From a checkpoint of a small image captioner.
Training: adamw at rate 0.0014, 12600 steps, batches of 128.
Rows from expert 1 of block 3 of the image encoder, named by matrix and row number. Rows with one number belong to one neuron. Each number is 128 + 24 x the weight over its row's rms, rounded and kept within 0 to 255. All counts start at 0. After the name is the row's rms in percent of the matrix's.
# up: expert up (encoder.blocks.3.mlp.up, 4x128x256), inputs 0-85
# down: expert down (encoder.blocks.3.mlp.down, 4x256x128, transposed), outputs 0-85
up.86 139 [103 140 124  94 120  79 129 109  85 141  80 102 121 169 148 151 114 140 139 136 114 115  70 123 115 104 154 122 107 114 106  98  79 134 104 133 146 145 126 121 122 172 127 168 121 154 108 179 128 112 118 121 120 130 175 105 133  86 169 116 170  96 123 123 133 143 111 102 137 152 138  86 174 114 101 134 132 122 113 124  80 111 126 171  88 136]
down.86 151 [145 117 160 119 117  99 163 107 118 157  97 110 118 148 146 114  95 120 152 134 133  76 124 134 110 135 141  78 112 140 148 133 105 121  99 121 121 120 112 162 144 123 119 147 134 159  98  90  96 131 137 152 125 156 155 117 124  99 159 126 127 116 165 104 124 112 146 138 121 177 125 127 123 117 157 127 122 144  89 126 112 140 111  79 144 118]
up.87 117 [145 120 152 155 119 140 133 117 133 137 164 140 149 137 132 106 125 100 138 109 157 108 139 123  91 118 175 100 125 115 145 126 111 127 162 103  95 114 142 145 113 139 164 110 108 106 143 127 155  87 122 179 127 117 109  84 107 116 186 153 138  86 129 116 122 134 131 117 161 154 172 132 157 100  93 144 133 111 172 134 110 141 143 130 100 111]
down.87 131 [147 159 120 129 142 142 144 118 114 140 142 107  83  81 129 144 129 126 127 132 173 161 134 128 123 157 130 168 126 111 114 120 149 202 127 115 120 164 116 133  98 111 102 145 156 117 136 124 110 128 157 133 176 108 100 195 106 122 121 120 134 117 103 125 140 110 103 169 133 101 113 113 107 153 157  64 135 152 119 143 180 157 124 108 101 144]
up.88 085 [134 127 171 140 137 101 136 116 108 164  87  99  91 129 173 151 112 102 127 104  89 125 123 169 127 108 109 105 114 117 101 134 117 137 146 118 123  97 117 126 123 109 128 138 163 119 169 115 128 161 139 102 120 119 128 165  53 115 105 111 168 146 118 133 130 140 132 122 173 147 128 101 134 138 138 146 139 130 148 169 126 128  75 150  64 146]
down.88 074 [108 169 113  91 131  79 145  94 132 142  86 136 119 129 115 103 111 107 197 138 131 132 135 142 121 145 161 139  81 139 148 130 113 111 109  89 137 102 130 138 122 154  94 123 135 149 134 136 148 151 142  80 125 138 145 153 153 110 149 137 140 124 135 135 107 107  89  82 126 125 132  80 156 114  76 153 118 144 155 126 122 148  96 174  86 159]
up.89 067 [143 124 168 150  57 110 153 140 140 151 133 137 115 112 116 117 150 110 139 102 121 123 118 147 124 142 116 126 160 159 120 141 125 136 175 115 111  65 119 130 139  98 120 118 160 132 170  94 120 132 164 138  57 134 111 167  68 131 109 106 119 126 141 143 125 138 148 155 146 113 140 133 114 144 126 140 122 134 162 197 153 135 117 117 112 149]
down.89 050 [130  94 119 152 127 138  81 118 127 148 158 112 148 132 138 143 134 127 139 144  78 109 155 139 126 125 118 138 123 140 144 161 141 127 115 142 118 153 111  95 137 137  96 160 199 115 136 115 109 151 144 116 106 110 119 181 128 146 123 160 137 108 128 124 112 116 123 152  96 125 105 115 118 132 171 118 122 128 121 227 133 127 121 110 130 170]
up.90 059 [129 142 151 114 113 135 142 124 115 104 140 119 100 153 122 111 153 113 126  78 120 132  92 180 123  60 111 129 167 127  95 136 126 125 159  95 126  95 122 163 136 145 162 101 179  98 157 163 119 140 151 137 114 149 115 151  54 156  94 161 149 132 113 145 178 133 130 137 155 141 139 131 129 123 128 146 124 140 158 170 119 126 115 157 116 113]
down.90 064 [114 128 117 119 134  89 166 116 154 124 100 132 137 139 118 101 100 153 151 159 127 107 123  91 122 142 154 106  91 148 155  85 121  99 129 133 140 111 127 121 126 166 130 138  97 147  96 146 176 102  94 143 117 128 142  84 167  95 151 107  99 140 146 112  86 129 112  68 134 126 146  97 145 128  63 162 153  95 136  81 117 117 132 160 121 159]
up.91 100 [122 115 140 122 105 122 155 142 130 110 157 121 103 127 110  84 150  64 138 123 110 134 135 161 151 102 171 137 150 127 110 154 100 120 153 120 113 104 103 147 173 136 134 116 168 128 158 110 174 118 168 132 105 121 116 141 109 137 151 125 149 118 133 110 172 113 118 135 151 133 166 124 159 122  95 137 169 109 161 173 110 144 107 174 102 131]
down.91 094 [138 166 132 149 151 151 112 118 135 132 138  91 138 133 123 115 103 148 155 146 114 132 125  97 149 152 150 117 147 155 129 100 147 133 130 125 119 149 123 127 107 138 102 145 163 137 125 134 110 156  82 114 138 132 142 149 150 158  81 138 137 166 116 152 122 110 137 124 126 120 118  77  75 152 140 135  98 127 122 125 128 109 129 125 139 149]
up.92 117 [127 161 129 119 102  87 146 103  95 124 146 137 110 160 135 135  94  78 195 106 132 165 145 142 139 149 157 134 129 117 108 118 118 140 142  59 113 120 139 147 111 157 141 118 131 122 127 146 121 128 126 135 126 121 120 146 134 131 140 131 118  80  95 137 123  89 144  95 141 103 141  82 148  96  74 117 124 137 163 133 126 144 146 145  90 144]
down.92 114 [125  94 105 124 110 150 134 116 124 124 164  80 117 101 176 114 112 140 109  79 141 130 155 124 135 109 124 100 156  96 112 116 127 141 158 150 133 163 164 124 104 110 148 134 117 122 120 123 142 101 115 195 142 141  90 146 134 112 130 156 128 110 136 140 127  98 131 153 149 119 132 127 123 115 160 108 137 174  93  85 131 161 130  72 149 139]
up.93 110 [124 112 138  96 126  94 140 103  83 149 110 129 109 147 144 129  87  94 149 119  80 128 132 174 174 117 163 116 123 109  93 135 109 143 122 114 135 130 132 125 149 141 134 125 150 147 119 108  96 118 115 131 121 150 128 115 120 132 125 120 170  60 134 131 142 124 165  92 107 144 118  66 198 106  97 130 143 140 130 149 130 140  91 143 108 115]
down.93 108 [109 126  87 170  98 136 137 135 105 126 142 106 124 126 151 129 140 147 116  96 145 101 108  89 170 124 137 127 151 102  81  83 101 166 153 168 129 135 147 126 135 124 124 151 134 136 112 119 126 115 128 149 130  97 152 121 149 114 140 159 144 125 140 148 148 119 155 165 137 140 140 119  91 160 185  94 131 158  84  99 135 129 143 104 144 137]
up.94 118 [151 114 167 135 147 111 119 125 118 169 126 121 112 160 137 141  95 134 154 145 125 110 137 118 145 137 149  59 112 156 139 119 133 122 123 134 108 133  84 126 119 112 128 148 133 148 115 127 139 131  84 168 141 141 111 108  93 133 164 121 122 142 137  55 102 172 146  87 154 135 128  72 129 139 103 169 156  52 132 130  97 109 122 137 133 134]
down.94 125 [124 126 130 130 143 125 151  90 121 103 140  85 119 113 165 120 156  91 161 114 128 145  92 160  98  70 116 133 159  90 105 149 111 147 128 118 171 108  87 171 124 139 124 119 187  87 160 149 106 143 179 100 172 124 132 177  83 145 124 150 157 117 120 109 169  98  85 127 172 144 128 148 149 116 136 133 131 108 157 138 131 183 137 154 102 158]
up.95 049 [132 148 143 131  73  97 138 100 141 102 157 132 125 113 128 105 109  77 155 102 122 172 152 156  99 158 125 114 162 154 137 118 130 132 160  91 144  83 141 150 101 129 138 116 128 100 173 119 130 138 138 105  89 133 123 174 129 155 103 133 104 123 103 153 136 108 123 127 150  85 128 104 137 117 112 147 114 142 167 159 146 133 121 140  92 135]
down.95 054 [119 161 104 138  90 146 122 125  93 133 154 113 125  99 127 118 144 104 153 124 150 127 148 109 138 122 160 160 126 127 103 153 148 147 152 109 107 172 167 153  90 130 120 143 111 133 101 115 117 147 159 151  84 113 119 165 165 154 131 178 184 121 123 152 146 108 117 147 124 114 120 117 124 141 174  97 133 166 106 128 121 175 132  99 141 146]
up.96 132 [134 104 138 169 123 142 134 134 118 131 174 124 150 148 150 126 132 122 148 122 124 118 145 131 111 115 178 115 126 113 134 120 117 125 154  90 108 123 126 155 109 128 175  96 115 113 131 148 152  89 131 171 128 142 103 107 107 129 195 128 131  98 120  97 120 129 114 113 170 151 165 142 166 101 100 137 152  90 171 129 102 143 187 123 110 119]
down.96 155 [159 167 125 125 147 137 147 132 120 131 140 105  99  73 118 127 130 117 135 136 157 150 127 133 116 150 131 157 141 100 114 129 151 187 121 111 121 165  88 144 108 107 113 142 191 111 145 103  96 130 158 127 178 102 106 193  98 141 101 129 151 121 108 123 155  84 119 164 127 109 108 103  98 155 151  88 135 139 121 165 191 148  99 122  94 136]
up.97 053 [143 137 182 121  63  87 137 141 145 138  98 139 105 161 120 133 134 129 146 109 115 114 118 121  91 138 126 110 134 162 136 116 102 132 180 113 114  57 110 136 149 123 128 151 171 147 176 149 134 128 137 136  59 135 127 138  70 118 136 124 103 124 136 131 134 149 152 133 150 139 143 103 123 125 117 131 130 118 150 187 121 123 128 145 105 147]
down.97 056 [129 106  80 147 124 145  92 110 116 158 158 146 141 113 123 147 127 128 110 142 101 127 175 111 142 130 127 142 114 118 133 149 154 139 130 148 108 198 129  86 127 132 111 149 181 118 107 113 125 121 124 154 114  90 108 138 154 138 133 153 164 115 130 127 122 119 142 148  93 107 105 109 122 139 171 105 162 144 102 200 149 125 106 124 137 124]
up.98 107 [126 135 145 135  97 100 132 110 146 129 151 150 115 109 149  83  92  72 191  93  99 140 154 128 123 145 164 107 116 122 143 136 106 123 166  94 128  94 124 139 130 106 114 106 146 115 167  98 166 131 148 134 108 116 115 134 120 126 176 142  87  94 145 134 106 124 118 111 132 128 140  84 130 120 107 145 130 133 158 150 131 145 107 129 128 141]
down.98 072 [150  86  81 142  93 194 141 153 148 141 132 136 163 105 116 137 136 156 106 150 115 108 149 109 133 151 130 144 155 138 133 137 138 136 164 155  91 131 142 111 208 116 136 101 177 136 117  99  91 106 126 131  89 105 122 129 154 139 153 134  97 118 141 114 133 115 159 183  79 145 149 168 109 158 146 107 159 113 116 137 144 132 156 110 149 103]
up.99 054 [142 156 152 120 127 141 140 117 110 102 164 128 110 138 114 118 146 113 122  85 129 141 120 182 126  69 101 143 177 133 106 144 148 128 157  92 124 105 118 160 121 152 152 110 181  90 148 156 103 150 146 139 120 145  89 155  60 169  86 172 149 131 102 144 186 113 135 151 133 135 135 137 125 123 127 132 123 139 144 168 133 126 113 158 122 105]
down.99 067 [115 114 113 126 137 108 158 130 151 116 107 135 146 152 116 102  90 184 129 152 115 107 133  97 128 139 160  93  95 132 161  97 126  89 124 131 141 136 126 115 130 159 143 127  96 154  86 148 174  90  75 157 127 128 141  56 174  90 159 107 104 135 149 101  80 131 119  73 132 129 150 111 147 122  63 165 163  96 123  79 118 112 139 139 135 140]
up.100 128 [157 125 187 139 143 114 117 121 112 166 102 124 109 162 133 155 102 127 155 148 113 120 120 126 147 149 122  63 117 186 130 117 135 125 124 139 109 125  86 133 114 106 118 143 138 151 120 113 126 142  76 143 132 138 123 112  95 139 141 112 111 153 129  75 113 178 149  91 153 120 124  71 118 152 111 177 145  62 137 139 108 106 104 145 136 131]
down.100 131 [119 125 128 140 134 127 158 100 128  94 145 100 139 116 153 108 167  80 167 122 130 139  96 146 112  74 119 127 162  98 102 160 110 120 136 127 168 103  92 178 121 140 132 112 171 102 146 152 123 145 180 107 149 134 145 156  98 151 139 145 142 129 124 105 169 103  82 116 179 141 138 165 152 113 125 153 144 104 157 123 113 183 162 161 114 145]
up.101 098 [132 187 131 138 136 154 115 123 106 136 124 158 136 116 121 148 157 135 113  86 200 172 131 113 125 133 110 191 101 117 105 142 145 150 147  98  96 125 145 135  81 136 129 121 126  98 140 155 156 164 148 100 137 103  88 147  97 133 117 155 134 135  84 162 139 115 107 147 115  92 117 171 101 124 148  75 119 153 132 129 146 136 153 127 126 132]
down.101 105 [127 123 116 127 137  96 151 142 135 141  97 134 134 144 115 122 102 190 104 134 121 115 127  96 124 144 141 101  98 142 141  97 124 100 133 149 134 127 142 108 121 155 142 142  78 151  95 152 168  92  67 152 135 130 134  67 145  85 145 104  76 140 138 121  77 142 131  75 143 125 145 100 132 130  77 157 134 112 129  58 124  97 154 160 126 154]
up.102 082 [143 135 135 126 107 107 132 139 163  97 149 162 126 113 154  90 120 106 178 104 157 125 147 139 126 131 114 100 185 135 146 116 120 121 165 109 144  79 123 137 132 105 155  99 137  68 187 104 164 148 128 122 105  92 143 110 138 135 146 145  68 118 140 149 123 117 142 153 129 125 130 130 123 123 127 155 130 133 141 145 122 127 129 128 132 107]
down.102 097 [148 113  76 148  99 159 157 137  98 132 157 121 123 123 126 144 146 144 114 105 116 118 159 132 153 138 134 165 161 125 110 134 148 174 161 128 121 149 158 140 167 120 119 125 154 138  95 107  66 118 149 147 121 135 132 162 147 160 117 130 131 113 128 141 148 122 159 167 107 145 127 151 118 161 167  88 139 163 126 108 155 157 163  94 129 136]
up.103 079 [142 132 173 141  70 128 150 125 128 145 146 138 114 103 122 110 139 100 129  93 166 139  99 128  97 143 122 148 151 152 116 134 121 153 177 115 113  77 118 137 123 107 115 110 165 115 167 100 123 118 163 140  68 123 100 167  54 120 118 120 117 107 129 143 137 121 137 149 146 108 141 151 115 135 128 122 123 136 168 194 151 139 140 125 105 152]
down.103 050 [132  95 107 167 131 133  96  93 140 140 161 147 163 136 133 146 147 105 122 135 109 114 149 132 121 119 111 146 119 131 141 150 142 139 128 138 112 142 105 102 145 148  92 150 205 109 139 131 105 137 144 119 106 101 116 152 120 153 127 145 150 100 122 126 131  91 126 151  85 125 108 148 123 131 152 107 124 114 135 227 137 121 147 133 115 154]
up.104 078 [152  98 169 133 107 129 156  86 129 135 116 114 110 124 131 132 109 117 136 132  98 102 125 167 110 138 123  88 174 154 110 110 129 146 142 144 103  86  95 118 176 145 138 134 182  86 166  96 124 106 104 161  91 101 134 117  59 129 120 142 112 101 126 110 143 150 151 151 119 143 145  85 141 135 130 147 151 111 150 185 131 125  89 153 106 126]
down.104 059 [133 156 112 165 141 147  97  91 103 148  93 149 127 163 144 187 106 168 126 163 122 139 147 100 147 163 121 153 102 149 108  87 138 161 130 137 107 140 118  85 116 142 111 167 169 131  69 159 110 151  49  93 129 114 147 115 135 127 124 111 114 135  84 140  98 123 134 110 124 113 120  97  89 153 129  95 149 117 130 167 136  70 150 141 113 154]